From a checkpoint of a small encoder-decoder image transcriber: decoder layers 12.
Rows from block 6 of the text decoder of a small encoder-decoder image transcriber, named by matrix and row number. Rows with one number belong to one neuron. Each number is 128 + 32 x the weight over its row's rms, rounded and kept within 0 to 255. All counts start at 0.
After each neuron's rows are labels from the 100 texts, of 14976, where the neuron reaches its highest value: "tokens" is the input token at the peak. Only what is clearly more common there than usual is listed. The data: numbers of one to four digits printed on busy colour backdrops. In brackets: how many of the 100.
# fc1: MLP up (decoder.blocks.6.mlp.fc1.weight, 1152x192), inputs 64-127
# fc2: MLP down (decoder.blocks.6.mlp.fc2.weight, 192x1152, transposed), outputs 64-127

fc1.5 [122 108 146 126 156  82 133 135 153 114 145 159 117 145 118 186 149 171  71 115 118 186 166 120 140 177 129 172 135 203 160 106 151 109 140  85  93 145 130 113 178 107 110 144 146 122 144 167 172 129  92 121 170 146 102 135 114 104 201 176 182 162 134 140]
fc2.5 [214 103 122 159 136 161 123  53 124 176 104  99 100 134  77 115 122  65 134 167 109 143 169 103 155 137 116 128 184 103 155 132 127 101 110  86 119 132  95 112 135 171 159 191 136 123  87 146 130 102 193 127 123 152 138 117  99 126 117 125  76  96 102 128]
tokens: "8" (41)

fc1.346 [143 135 171  83  92 161  84 162 128 118 130 166 187 113 152  71 123 142  86 122 127 143  92 171 178 123 124  98 168 175 198 106  79 164 105  72 174 123 138 153 113 171 158  83  84 145 130  97 112 119 130 120 134  91 110 162 119 155 146 153  78 188 116  97]
fc2.346 [140 127 124 131 111 164 114  83 166 146 110 133 112 115 133 138  93  93 128 122 145  93 143 117 166 173 139 173 167 144  95 164 136 138 165 152 158 103 135 112 162 120 132 130 110 182 145 179 192 118  95 169  84 138 133 132 156 139 138 148 147  66  83 105]
tokens: "5" (46); "9" (21)

fc1.53 [172 124 173 124 108 119 141 179 176  83  78  79  73  51 178 130 122 158 153 145 118  49  98 153 129 196 170 131 107 118 198 138 107 120 169 127 129 136  90 189 156 144 115 115  50  63 152 103 135 122 123 113 112 139 140 141 104 111  86 134  68 159 117 148]
fc2.53 [109  93 109  91  76 149  92  81 155 169 132 119 119 225 123 133 133 178 161  91 128 143 138 110 128 122 140 139 126  97 112  84 128 137 134  72 168 114 141  92 144  89 172  57 107 120 182 151 173 120 139 136 150  79  92 159 194 115 170  88 114 147 107 100]
tokens: "6" (24); "5" (13); "1" (12); "0" (12)

fc1.354 [138 185  55 131 151 128  79 104  98 107 114  63 104  91  77  64 177 175  86 121 156 149 131 142 108 177 175 132 167 119 154 104  87 147 103 108 172 166  85 149 129 142 137 164 105 150  86 133  86  50 109 111 137 123  80 155 155 160  90 124 125 138 174 161]
fc2.354 [174 134 118 171 134 146 106  79 137 152  92 209 142 160 114 117 112 102 118 114 167 109 144 111 176 164  97 113 146  80 112 170 172 145  89 142 129 120 137 130  70 100 110 131 144 141 151 108 193 142 127  95  96  81 167  81 116  94 108 102  99 124 126 115]
tokens: "8" (17); "5" (12)

fc1.631 [140  75 159  86 176 184 140 183  78 147 121 162 135 159 111 154 160 204  76 177 118 182  77  91 168 105 148 125 104 121 103 100 137 117 174 106 140 126  79  91  88 147  87  87 171  80 115 134 136 109  86  94 144 146 168 123 166 106  84 154 168 129 143 171]
fc2.631 [123 131 109 149 139 161 142  59 114 166 130 186 122 184  80 179 155  80 155 127 152 163  77 105 120 124 152 166 182 137  83 178 142 157 101 126 120 155 153 185 123  74 161 157 152 139 114 179 175 156 175 121 180 122 113  83 133 142 139  73 104 104 176  94]
tokens: "6" (18); "8" (17)

fc1.207 [146 183 119 123 104 104 166 170  86 147  88 177 172 176 128 104 165 122 173 147 111 121 173 109  82 129  73 116 145 160 127  87 160 148 160  97 121 116 110 130 161 108 123 158 169 138 146  93 145 138 137 160 183 105 140 141  79 144 148 144 190 115  79 175]
fc2.207 [108 122 113 174 135 171 142 114 103 110 138 155 133 184 150 168 136 175 145  96 117 127 138  97  89  97  89  76 125 145  87 133 150 103 151 145 158 118 125 117 178 136 142 128  97 138 137 111 108 141 145 150 196 138 105 103 101 116 114 147  92  79 101 163]
tokens: "2" (48); "3" (38)

fc1.98 [140 139 136  75 136 154 133 136 146 142 170 103 128  84 107 129 153 101 142 111 108 170  93  74 102 163 102 179 119 149 146 120 131 113 130 127 177 152 146 129 149 151 192 197  58 122 147 164 190  89 134 169  90  93 124 166 104 108 111 143 224 151 130 107]
fc2.98 [117  87 117 125 153 143 114 149 151 116 114 134 133  89 122 108  99 159 183 112 135 105  75 164 158 167  55 177 119 136 103 128  71 116 107 101 105 112  95  83 136  81 150 113 136 164 116 130 160 146 123 154 120 126  72 125 116 160 142 119 173 166 127 136]
tokens: "2" (19); "3" (16); "1" (16)

fc1.263 [131 148 178 132 102 113  77 124 142 144 122 136 135 147 138 149 100 157 122 172  59 188 123 140 184 137 148 175 122 157 139 206  89 141  70  87 181 136 132 148 170 129 106  95 118 183 199  99 120  80 159  71  94 116 172 144  70 125 116 113  98 147 125 138]
fc2.263 [ 59 123 156  66 129  93  70 151 140 168  42  29 143 153 166  80 214 142 182  79  61 185 171 138  73 140 152 123 111  77  92 102 112  92 121 104 165 182 107  67 144 131 159  79 133 170 168 122 137  76  99 112 108 171 112 165 171 128 161 104 129 149  80 152]
tokens: "6" (17); "5" (15); "9" (14); "8" (13)

fc1.114 [146 179 164 106 149 132 135  99 179 112  83 172 103 137  83 185 112 122 125 183 101  96  61 126 160 138 127 124 101 196 175 150 133 164 164 103  94  87 184 175  74 121 133 153  95 110  94 170 135 137 139 115 138 141 143 127 100  93 132 153 176 172 110 122]
fc2.114 [152 106 105 132 185 133 163 166 101 123 138 127 172  96 136  94 127 156 124 107 173  90 137 152  95 163 144 122 138 166 111 120  97 145 125 136  86  13  88 120 168 105  97  82 192 137 125 126 165 158  97 155 164 123  80 153 117 148 167 128 111 123 144 156]
tokens: "0" (25); "6" (16); "8" (14); "4" (13)

fc1.583 [116 137 106 155 162  99 124 184 132 137 139  47 163 150 120 156 125 157 146 116  82 174 165 158 168 163 115 121 185 211 113 123 103  41  93 170 100 113  78 102 144 126 117 121  72 158 143 119 156 148 153 168  84  84 128 145 104  89 142 197 106 135  94 131]
fc2.583 [163 135 138 136 155  75 136  78  89 130 152 186 194 172 138 124 121 113  54  91 122 118 132  51  90 125 152 120  99  73  69 198 108 169 125 164 139 108  79 155 133 120 114 107 164 196 121 101 112 138 129 153  99 148 143  67 175 166 112  77 128  75 152 108]
tokens: "4" (37)

fc1.765 [140 143  88  91 154 111  95  93 114 144  64 112 127 137 100  88 163 165 107 130  90 123 142 100 122 165 134  84 181 101 146 113  97  70  94 129 122 127  75  92  87 146  78  84 120 100 156  66 135 137 112  76  65 133 172 121  75  93 192 121 123 199 135 187]
fc2.765 [184 133 110 148 108 186 190 131  90  97 215 220 141 126 159 180   7 109 108 135 131  65  89 161 170 109  67 108 108 116 122 155 172 151 102 184 147  99 138 188 110 130 127 159 117 140 113  93 149 106 143  77 143  97 138 113 123  65 102  96 143 139 121 109]
tokens: "8" (14)

fc1.197 [115 164 158 168 159 118  99 191 154 139  84 147 114 100 106 104 121 108 188 155 154  95  66 100 133 124 109 142 139 141 196  46  68 126 153 178 112 119 167 125 144 160 118 157 109 126 181 156  89 133 133 143 100 104 154 165  86 142 132 159 175 151 138  92]
fc2.197 [132 128  88  99 155 130 145 115 104 140 111 148 158 172 131 103  57 122  98 102  99 137 116  89 122 112 133 101 125 103  90 111 166 150  93 158 167 137 122 126 120 165 129 130 167 154 201 100  78  89  96 155 104 162 157 141 180  75 110 135 162 119 127 120]
tokens: "7" (33); "1" (24)

fc1.406 [149 167 147 137 155  83  68 192 143  80 151  75 143 120 149 106 139 164 152  65 161  93 114 102 145 145 114 118 131 146 154 137 141 127 118 107  91 135 113 119 141  87 107 110 110  96 176  93 129 123 163 145 138 144 111 195 161 146 197 169 126 117 142 128]
fc2.406 [134 103 116 116 128 154 157 111  61 145 171 122 129 183  98 106 124 107 126  94 186 139 169 145 140 123 164 148 160 113 149 134  72 113  89 110 146 120 116 128 113  93 167 153 150 179  78 155 104 149  55 123 178 133 109  37 142 120  93 144 110 116 135  75]
tokens: "5" (14)

fc1.462 [156 126 150 108 115  98 121 107 200 129 139 138 105  97 135 176 155 123 106 101 120 106 147 132 189 158 172 141 140 143 145 110  91  65 121 153  71 100  90 163 172 116 140 117 114 154 152  90 170 144 158  91 167 102  97 126 109 142 165 153 112 194 151 129]
fc2.462 [144 108  83 152 102  94 102 124 204  95  87 120 153 101 131 129  75 152 144 100 171 148  82 129 151 186 141 145 168 134 108  94 167 115 118  57 104 120 164  91 143  74 132 136 125 145 107 159 134 126 104 173 170  84 206 135 132 121 131 125 149 126 147 108]
tokens: "0" (55); "6" (36)

fc1.173 [ 90 107 132 177 119 117  77 162 228 132 106  99 131 108 134 149 145 135 150 152 105 132 102 146 149 169 139 125 138 204 174 118 209  86 146  66 104 211 137 103 178 105 125  84 101 123 143 131 102 141  73 162 135 111 164 151 122 132 168 185 100 130 140 128]
fc2.173 [117 108 112  93  70 107 108 107 145 118 120  95  67 178 137 147 156 123 152 157  67 122 102 179 128  75 113 171 132 166 120 122 123  94 142 101 136 160 170 102 109 103 108 114  56 143 144 145 153  90 112 121  72 111  73 131 113 179 133 180 118 127 139  95]
tokens: "<end>" (100)

fc1.18 [ 93 141 115 121 142 158 147 163 157 154  86  81 113  82 143 100 158 143 121 131 111 150 128 174 113 148 110  77 139 137 216  73  98  90 112 118 116 184  98  81 132 128  90  97  98  89 105 139 136  92 100  67 160 133 117 176  86 154 156 141 104 163 147 175]
fc2.18 [151  78  65 141  94 159 180 114 133 102 185 140 103 181 170 167 120 161 135  94 142 110 130 158 157 135  59 140 130 152 129 158 180  99 102 121 120 116  89 153 144 128 137 157 107 174  68 143 145 124 107 114 137 160 114  95 142  44 112 177 135 139 169 100]
tokens: "6" (51)

fc1.201 [160 154 154  77 173 116  86 129 157 164 146 102  99  77 145 108 141 166 150 100 115 126 161  90 148 190  99 128 132  98 157 126  58  76 127  98 190 197  58 141 124 134 172 101  86 130 114 105 109 137 120 118 118 173 134 149  77 116  93 148 160 154 119 164]
fc2.201 [128 106 128 164  82  81 122 152 132 105  81 166 112 109 193 133  99 107 155 124  60 134 137 112 115 114  87 135 134 104  59 184 125 135 141 116  87 129 106  73  97 142 122 191 134 211 112 155 158 122  91 156  74 162  91 122 138 162 131 107 102 157 125  95]
tokens: "7" (27)

fc1.387 [142  98 143  84 130 100 202  72 173 111 204  92 175 133 131 100 103 189 187 123 169 184 158 132 107 165  78 134  59 156 175 158 121 154 113 124 179 157 144 117 119 122 162 130 110 125 116 141 181 111 151 111 189 134 161 137 165  92 161 154 183 131 103 174]
fc2.387 [118  89 109 146 179 117 102 164 116 167  64 110  82 140 105 105 104 104 159 143  88 188 109  85 108 125 111 128 153  84 148 139 152 140 133  81 110 109 119  56 150 150 105 146 142 143  82 148 141 106 113 161  98 202 128 129 134 166 155 165 100 152  69 107]
tokens: "5" (43)

fc1.718 [ 83 173 114 142  73 128  50 113  90  49 127 174  98 154 186 143 159 154 103 122 128 112 127 107 126 141 115 129 159 178 159 132 173 116 122 155 132 135 193 157 131 101 147  99  80 157 154 104 123  96 153  88 145 154 172 111 138 118 136 179  97 119 141 100]
fc2.718 [162 108  78 126 180 151 117 149 147 105  59 123 143 108 175  84  78 156 109 138 155 153 112  83 148 108 110  96 159  74 110  93 146 112 112 142  78 123 156 122 102 165 136 179 123 129 139  66 130 132 112  93  87 172 142 129  93  91 144 153 154 180 130 160]
tokens: "9" (12); "6" (12)

fc1.189 [ 90 143 115  77 104 136 100 112 183 142 164 147 170  82 115 158 111 135 151  86 108 142  92 154 145 143  78 150 103 139 167 114 121 148 150 137 177 102 152 160 139 160 161 179 112 166  88 145 113 153 159 116 112 127 158 136 143 130 158 169 107 177  78 128]
fc2.189 [ 87  45 107 124 209 162 151 120 130 147 143 119 115 125  95 100 129 111 160 106 119 138 177 128 109 133 116 159 132 174 164 104 108 101 142 105 139 111 154  87 135 146 144  91 117  79  78 130 128 134 164 135 161  56  96 147 150 130 188 113 174 122 122 191]
tokens: "9" (29); "7" (21); "3" (13)

fc1.65 [ 76 130 154  99 157 141  76 161  97 166 110  97 127 123 179 133 207 187  90  93 167  87  76 150 156  76 175 106 107 184 153 105 128 155 154 169  92 162 100 169 173 172 148 107 137 121 126 116 117 166  97  83 141 160 166 105 139 178 134 173 116 128 169  95]
fc2.65 [158 112 151 171 124  90 140  73 178  69  89 160 178  97 109  73 101 147 139 183 105 131 163 135 110  80 142 136 112  74 103 130  78  95 105 100 153 120 193 131 141  86  96 159 143 143 175  82 169 150  91 184 136  72 170 112  62 117  83  86 151  94 129 154]
tokens: "6" (22); "5" (15); "9" (13); "8" (13)

fc1.340 [123  88  84  58 143 128 120 169  92 140 129 149 125 116 114 167 121 151 105 143 136 162  94 117  90 115 123 141 169 136 148  53 126 149 101 210  65 110  87 209 108 163 180  94 118 161  93 147  90 127 153 142  86 166 162 117 107  72 171 146  98 146 159 110]
fc2.340 [105  62  88 122 123 194 144  99 130  42 131 127 111 114 143 122  91 133 139  94 136 101 162 134 157 109 102 152 148  96 156  95 127 117 142 139 178  80 173  92 123 112 167 180 121 147  81 124 135 151 170 170 214 132 139 192  86 159 129 168 137  97 132 108]
tokens: "5" (12)

fc1.541 [134 118  95 111  89 170  99  91 190 140 139 119  82 109  76  80 141 127 187 195  80 162 147 146 106 108 141 137 136 202 152 115 149 131 140  78 153 132 174 148 107 117  99 106  98  93 193 150 106 115 123  82 162  85 133 116 154 163 194 144 180 107  78 171]
fc2.541 [148 150  85 151 153 129 102 104 123  94 127 133 108  97 143 100 100  76 107 129  84 116  72  96 115 181  93 141 141 111 150 152 113  25 148 141 204 217 152 162 189 161 146 113 118 177 129 122 110 135  81 137  82 107 141 108 167 119 101 167 189  94 135 138]
tokens: "<end>" (100)

fc1.463 [182 136 194 141 115  95 133 115 118 123 123 130 113  84 135 133 198 197  76  96  92 119 109 105 157 164  94 178  42 158 126 141 118 102 198 144 138 162 186 130 150 105 105 103 116 135 117 113 132 122 160  97 170 121 108 102 137 173 116 131 129 129 140 136]
fc2.463 [126 162 137  74 146 177 102 162  78 146 138 132  98 186 129 121  97  79 114 120 145  84 156 143 155 133 142 191 105 118  74 124  97 147 157 154 136 108 134 128 139  72 115 110 126 125 111 109 128  90 129  99 112 181 101  99  91 165 118 136 135  95 108 114]
tokens: "9" (25)

fc1.691 [146 152 151 125 169  92 134 123 130  82 134  96 146 105 155  98 118 116 119 137 159 187 135 128 175 152  80 171 171 132 139 166  95 153 106 120 142 162 114 146 155 161  83 102 143 112  90 124  77 117 104 155  88 176 154 167  97  90 123 118 110 147 174 147]
fc2.691 [117 126  80 106 115 148 123  54  86 170 101  99 145 161 148 150 116 117 135 184  90 160 114 141 107 101 176 155 143  89 123 176 142 117  74 117 126 101 152 141  83  92 137 176 145 166 181 118  95 150 107 205  80  90  68 115 107 182 187 137 111  85 191 104]
tokens: "5" (34)

fc1.68 [127 123 110  90 121 105 148 152  95 172 134  89  79 100 124 137 183 110  91 163 130 183 164 105  96 102 125  88 175 101 165  67 177 131 122 156 171 158 160 173 129 148 106 121 113 132 106 156 137 151 129 180 110 153 229 111 132  79 155 115 153 146 126 103]
fc2.68 [117  95  94 121 135 144 125 120 110  77 148 133 169  81 149 149 126  86 168 106 145 132 109 115 124 135 153 177 149 128  84 123 117 164 151 152 140 117 122 117  86  98 146 188 119 188  90 159 114 114 123 147 145 134 117 127  93 207 143 130 131  85 159  92]
tokens: "1" (15); "7" (13)

fc1.520 [139 106 151 104 126 142 139 149 193 140  83  85 126 108  96 144 165 127 185 120 162 175  70 136 136 127  95 150 156 179 135  67  93  71 122  72 149 115 139  72 195 132 102  99  74 113 119 166 126  88 102 164 107 104 135 143 100 113 191 187 117 126 115 141]
fc2.520 [174 108 104 140  94 183 106 106 169  76 127 122  28 145 140 156  84 123 122 109  41 115  70 176 142  90 120 128 131 163 117 140 171  98 111 124 152 188 122 133 121 116 115 114  71 142  97 156 127  85 104  67  75 101 101 113 160 120 121 158 121 142 156  71]
tokens: "<end>" (95)

fc1.300 [152  99 111 132 172 136 123 138 165 104 176 115 129  85 153 201 170 135 113 169 131 128 104 184 148 102 117 132 168 121 150 112 120 166 151 148 122 159 130 122 117 121 195 105 141 138 103 161 138 136 133  82 174 137 144 152  80 143 149 118 147 137 187 125]
fc2.300 [ 88  83 121 129 155 150 150 106 117  97 178 181 173 105 165 114 113 110  97 140 101  91 123 149 140 163 124 134  90 100  94 126  65  70 195 170 151 112 103 109 150 133 136 121 119 136  83 129 133 126 164 143 135  69  81 153 124 153 121 101 128 124 140 121]
tokens: "<end>" (86)

fc1.372 [182 119 122 150  70 178 151 120 109 131 115 156  96 115 125 128 151 103 165 217 163 145 116 142 129 150  94 135 179 117 172  90 167  96 146 102  90 175  70 157 117 140 177 112  71 135  66 164 118 166 107 210 135 159 185 138 113 111 136 166 147 123 122 128]
fc2.372 [102 150  97 138  96  81  85 133 156 141 138 114 114  41 160 101 113 150 118 151 150  97  92 164 147 178  82  93  42 152 142 142  96  81 121  58 170 190 118 103 188 159 126 148 159 118 161 121 118 108 118  95 131 112 163 123 113  93  96 141 140 164  68 163]
tokens: "1" (29)

fc1.343 [125 152 103 146 117 120 109 106 119  97 155 154 127 124 129 145 154 133 143 101 125 130 146  44  55 142 149 161 178 106 133 116 148 159 153 181 119 181 107 164 159 110 123 176 130 172 103  80 117 140 106 180  74 149 162 116 146 117 199 136 142  69 155 108]
fc2.343 [143  92 124  72 103  96 166 120  67 156 132  95 146  92 133  91 124 105 119 164  97 118 160 126 181 138  97  99 120 130 156 103  99  96 151  89 186 143 130  91 121 145 189 149 148 165 109 188 136 152  97 171 159 154 107 117  76 209 100 157 137 125 124 129]
tokens: "5" (12)

fc1.33 [160 190 148 103 127  93  62 150 175 185 112 100  82  57 156 141 171 143 124 178  71 125 126 142 173 165 134 104  65  95 110  72 126  87 126  86 142 165 100 138 131 107 164 124 110 120 173 143 141 109  89 118  82 110  85 132  71 143  99 138 169 166 126 135]
fc2.33 [ 96 109 147 152 107 131  62 178 111 105 106 106 118 123 189 156 106 122 133 119 116 139 167 139 106 119 102 156 143  89  61 144  91 145 130  99 113  92  94  57  98 128 165 139 113 203 116 135 140 130 113 144 124 161  59 169 127 182 138 114 119 128 107 121]
tokens: "7" (41)

fc1.374 [121 105  81 121  91 113 150 165 137 155 124  77 165 114 136 135 137 162  78 185 136 155  87 162 114 167 117 162 101 122  93  96  93 137 116 137 152 131  85 109 166 167 156 100  92 186  84 137  87 182  71 192 115 146 134 126 156 157 166 130 179 115 186 170]
fc2.374 [119 131  79 176 133 130 169 100  74 157 129 142 111 125 125 172  89  89 153 175 139 155 114 105 126 122 105 103 114 130 128 159 184 158 141 133 114 116 158 168 124 170  85 189 149 164 158 117 133 156 112  72  94  87  84  79 170 142 114 122  83 100 151 118]
tokens: "1" (18); "7" (17)

fc1.50 [100 156 173 109 111 129 117 101 123 140 155 152  88 161  81  96 140 111 125  97  49 113 110  82  88 112 143 191 143 172 152 162  79 150 161 130 158 117 158 163 123 135 161  86 143 129 182 175  97 165 163 188 143 145 115 133 123 157 105 111 130 135 116 167]
fc2.50 [141 101 133 146 111 119 147 128 107 148 134 116 133 126 144 139  57  73 112 139 126 140 132 112 163 111 145  90 140  96 122 124 162 119 158  97 126 126 117  96 138 110 113 131 141 143 104 118 134 172 123 147 136 157 120 134 122 174 123 143  95 108 100 126]
tokens: "1" (46); "7" (12)

fc1.329 [162 183 181  95 110 147 149 199 136 174 163  98 152 141  70 113 137 140 114 139  98 221  83  60 121 134 116 116 122 146 146 152 100 127 140 181 165 170 161 154 109 115 119 125  91 177 152 150 122 122 141 167  84 113 173  99 163 135 175 154 147 134 105 104]
fc2.329 [137 100 101 111 179 144  92  90 159 144 140 151 144 157 126  90 102 177 129  90 104 138 126 173 147 143  86 166 129  92 119 169 113 133  89  87 152 118  87  91  70 106 146 114 137 168 104 157 108 139  80 122 142 162  62 144 129 194 125 137 132 129  57 125]
tokens: "4" (38); "7" (16); "1" (16); "2" (11)

fc1.375 [116 117 118 162 137 136 131 115 175 113  79 123  70 143 126  96 128 118 140 142 126 100  97 144 138 118 149 122 176 119 140  90  84 184  97 131 126 105 164 122 105 175  94 129 152 126 140 150 117 122 100 176  97 172 128 212  77 169 188 134 150  94 167 116]
fc2.375 [174 151 152 109 111 133 137 165 102 157  77 129 131 139 165 136  45  95 101 113 129 154 103 122 126 119 108 106 116  84  95 115 147 136 165 139 125 140  90 102 133 139 120  94 124 169 122 128 101 105 150  98 118 167 126 125 189 145  88 120  83 123  93 132]
tokens: "9" (25); "5" (12)

fc1.531 [141 183 140 144 151 156 143 149  96 166 138 142 130 170 112 138 169 115 178 136 147 167 119 127  39  77 151 140  75 165 146 129 157 130 146 152 103 154 148 138 123 174 154 127 113 167 149  97 115  59 154  92  88 158 109 132 175 104 114 207 155 135 156 136]
fc2.531 [102 147  97 127 159 136  54 131 124  81 170 129 155 146 158  97  98 151  73 108 146 101 117 133  84 116 152  88  39 139 126 116 104 138  96 107 130 113 108 121  93 148 109 110 108 133 166 109  87 143 134 102 132 138 123 155 101 123  92 130 151 119  96 198]
tokens: "1" (14)

fc1.75 [137 141 130 129 134  77  90 116 117 101  86 179 118 112 166 115 106 138 131 102 149 101 100  97 131 171  93 109 143 102 133 110 156 131 186  94 163 154  71 101 128 190  88  70 127 122 120  93 178 108 124  92  89 146 106  92 184 182 154 127 159 124  83 112]
fc2.75 [150 128 158  87 165 164 184  83 100 132 142 118 160 163 121  82 123 139 114 149  62  90 130 153 131 106 192 113 139 114 137 109 108 120 105 146 124 106 110 110  87 157 104 121 113  67 129 111  94 125 156  64 200 120 117 130  69  73  73 128  97 115  78 116]
tokens: "9" (19); "0" (16); "3" (13); "6" (12)

fc1.89 [117 135 117 156 161  91 117 104 125 125 174 100 153 139  70 115 126 122 151 178 111 157 103 122 131 119 112 176 142 116 159 122  53 108 117 155 103 187  97 123  93 134  98 182  99 121 114  95 124 100 162 115  65 125 123 190 153  80  98 142 186 148 141 117]
fc2.89 [138 113 122 138 116 106 141 156 158 138 121 122  93 147 130 128  57 158 185 137 170 143 119 134 128  96  94 113 153 116 108  98 178 164  98  93  90  86 169 131 112 109 132 100 136  91 157 102 135 156 135 117 208  86 131 179 161  63 152  97 118 148  92 103]
tokens: "7" (13); "1" (12)

fc1.573 [135 219 180 140 129 169  75 138 170  71 112 147 100  75 110  84 116 185 102  79 113 116 114 182 155 117 153 103 170 143 155  99  93  81 161 125  96 110 114 170 107 121 145 150  72 138 129 111 173 107 134 113 145  98 157 167 105 101 152 100 139  88 114 112]
fc2.573 [ 72 130 132 117  95 114 106 105 136 154 110  56 122 174 146 121  97 152 209  74 145 141 139 149  95 149 133 136  72 138  76 123 125 162 109  93 152 167 156 107 125  96 170  45 122 127 140 110 150 140 110  60 155 119 103 162 191 132 126 110 124  91 118 113]
tokens: "0" (13); "4" (12)

fc1.229 [179 147 137 120 111 121 130 191 111 144 115 144  74 173 124 147 137 124 101 135 111 146 131  58  97 165  94 107 117  92 162  87 149 111 123 189 127 158 171 166 176 144 114 146  63  96 124 123 188 137 182 100 120 124 116 119 172  65 159 107 133 187 145 123]
fc2.229 [114 114 142  48 194 164 107  92 160 177 120  68 130 136  88  95 179 169 164 157 118 171 106  96  64 107 155 116 106 156 118  94 127 156  63 105 153 124  95 104 113 168 113  79 118  95 158 108 105  99 176  88 148 127  97 149  82 104 175 120 177 136 114 169]
tokens: "4" (18)

fc1.529 [146 106 124 108 155 138 116 188  91 115  70 160  79  98 164 105 106 146 119 109 139 159  87 119  91  87  88  60 102  98 134 153 149  74  80 143  83 185 167  76 112 150 123 193 156 112 185 138 103  93 163 145 118 169 120 182 122  76 127 117 153 136 191 130]
fc2.529 [173 109 126 119 143 156 126 127 149 116 164 150 168  97 156 119  76 130 129 166 172  94  81 179 187 159 108 100 101 111  95 127 108 114 131  86 135 143  96 108 128 118 122 109 159 114 114 100  75 125  72  82 126  68 108 102  63 156  63 124 139 168 129 179]
tokens: "1" (18); "4" (15); "7" (13)

fc1.146 [157  98  78 159  77 124 142 126 107  78 192 112 149 106 139 111 119 113 176 127 166 116 116 120  72  83  98 133 111 214 166 143 150 151 122 147 183 108 135 169 152 159 146 189 121 136 152 179 154 122 156 167 126 112  78 132 125 113 163 178 226 113 160  90]
fc2.146 [133  77  75 149 106 121 186 135  96 112  76 136 120 143 115 135  54  97 185 178 120  96 157 137 225 127 110 117 187 163 168 115 178 125 122  85 162 110 119  68 164 109  93 138 146 132 100 171 155 109  75 143 126 100 132 128 105 128 135 149 104 138 127  86]
tokens: "4" (15)

fc1.44 [121 179  76 146 139 201 169 124 164  70 195  90 130 119 131 113 111 129 118 115 122 152  81 148  60 171 146 129 130 132 105 101 168  95 160 119 146 147 112  98 163 108 123  99 105 182  97 102 123 171  95 149 145 129 108 128 153 135 120 165 187 153 181 184]
fc2.44 [103  96 139  88 133 103 104 121  87 133 124 122 114 119 181 135 117  81 159 131 103 164 181 127  93 119  74 111 113  79 155 109 165 166 112 117 141 137 164 130  79 165 158 159 172 157 157 133 158  99 102 171 114 182 127 193 120 158 129 190 146 123 141 116]
tokens: "0" (15); "8" (12)

fc1.701 [153  96  93 115 138 122 133 120 126 114 102 177 120  88 120 145 168 133 123 106  73 126  79 141 114  65 143 195 146  87 147 149  83 100 109 153  88 149 122  91  65 126 166 162  93 124 175  64 177  82 100  95 130 125 164 152 120 128  94 181 176 122 127 151]
fc2.701 [109  89 178  87 118 136 174 115 101 149 106 136  89 141 126 151 105  54 124 155  71 174 177  97 102  93 107 140 162 101 126 105 171 110 162 206 118 151 123 161 179 168 137 123  88 100 160 168 190 135 193 171  90 125 130 119 174 113 152 100 129  39 137  85]
tokens: "5" (16); "8" (16); "3" (14); "1" (12)

fc1.469 [165 167 124 103 148 163 157 152  84 110  75 105  90  91 126 102 167 176 166 184 116 182  76 137 130 157 155 115 157 121 192 127 131  69 137 201  92 116  80 171 122 161 116 151  81 106 113 109 130 105 162 108 111 141 140  97  95 145 154 173 108 167 134 134]
fc2.469 [180 105  49 180 189 118 154  57 131 157 114 205 160 121  95 115  57 101 133 126 167 129 119  67 107 150  66 121 133 111 129 190  94 159 104 142 104  98 100 114 127 119  70 176 186 141  79  94 114 144 136 122 115 129 118 120 165  95 132 110 115 132 133 114]
tokens: "4" (65); "2" (14)

fc1.709 [ 75 108 167 103 126  75 131 107 124  85  69 146 111 130  96 106 114 156  86 138 147 180 113 159  80 129 159 163 111 140 109 137 164 147 169 143 163  89 157 104 107 127 140 137  94  81 127 154  97 154 176  79 125 132 110 175 164 154 101 187 137 153 101 136]
fc2.709 [111  74 129 171 171 169 162 108 173 130  89 151 105 125 126 130 112 126 141 151 154 110 158  79 160 119 158  89 155 175  97 136 152 128 153 158 123 112 168 147 121 105 105 121 122  64  83 114 110 192 175  77 159  92 120 149 124 107 176  99 163  54 100 103]
tokens: "4" (28); "7" (18); "1" (16); "3" (13)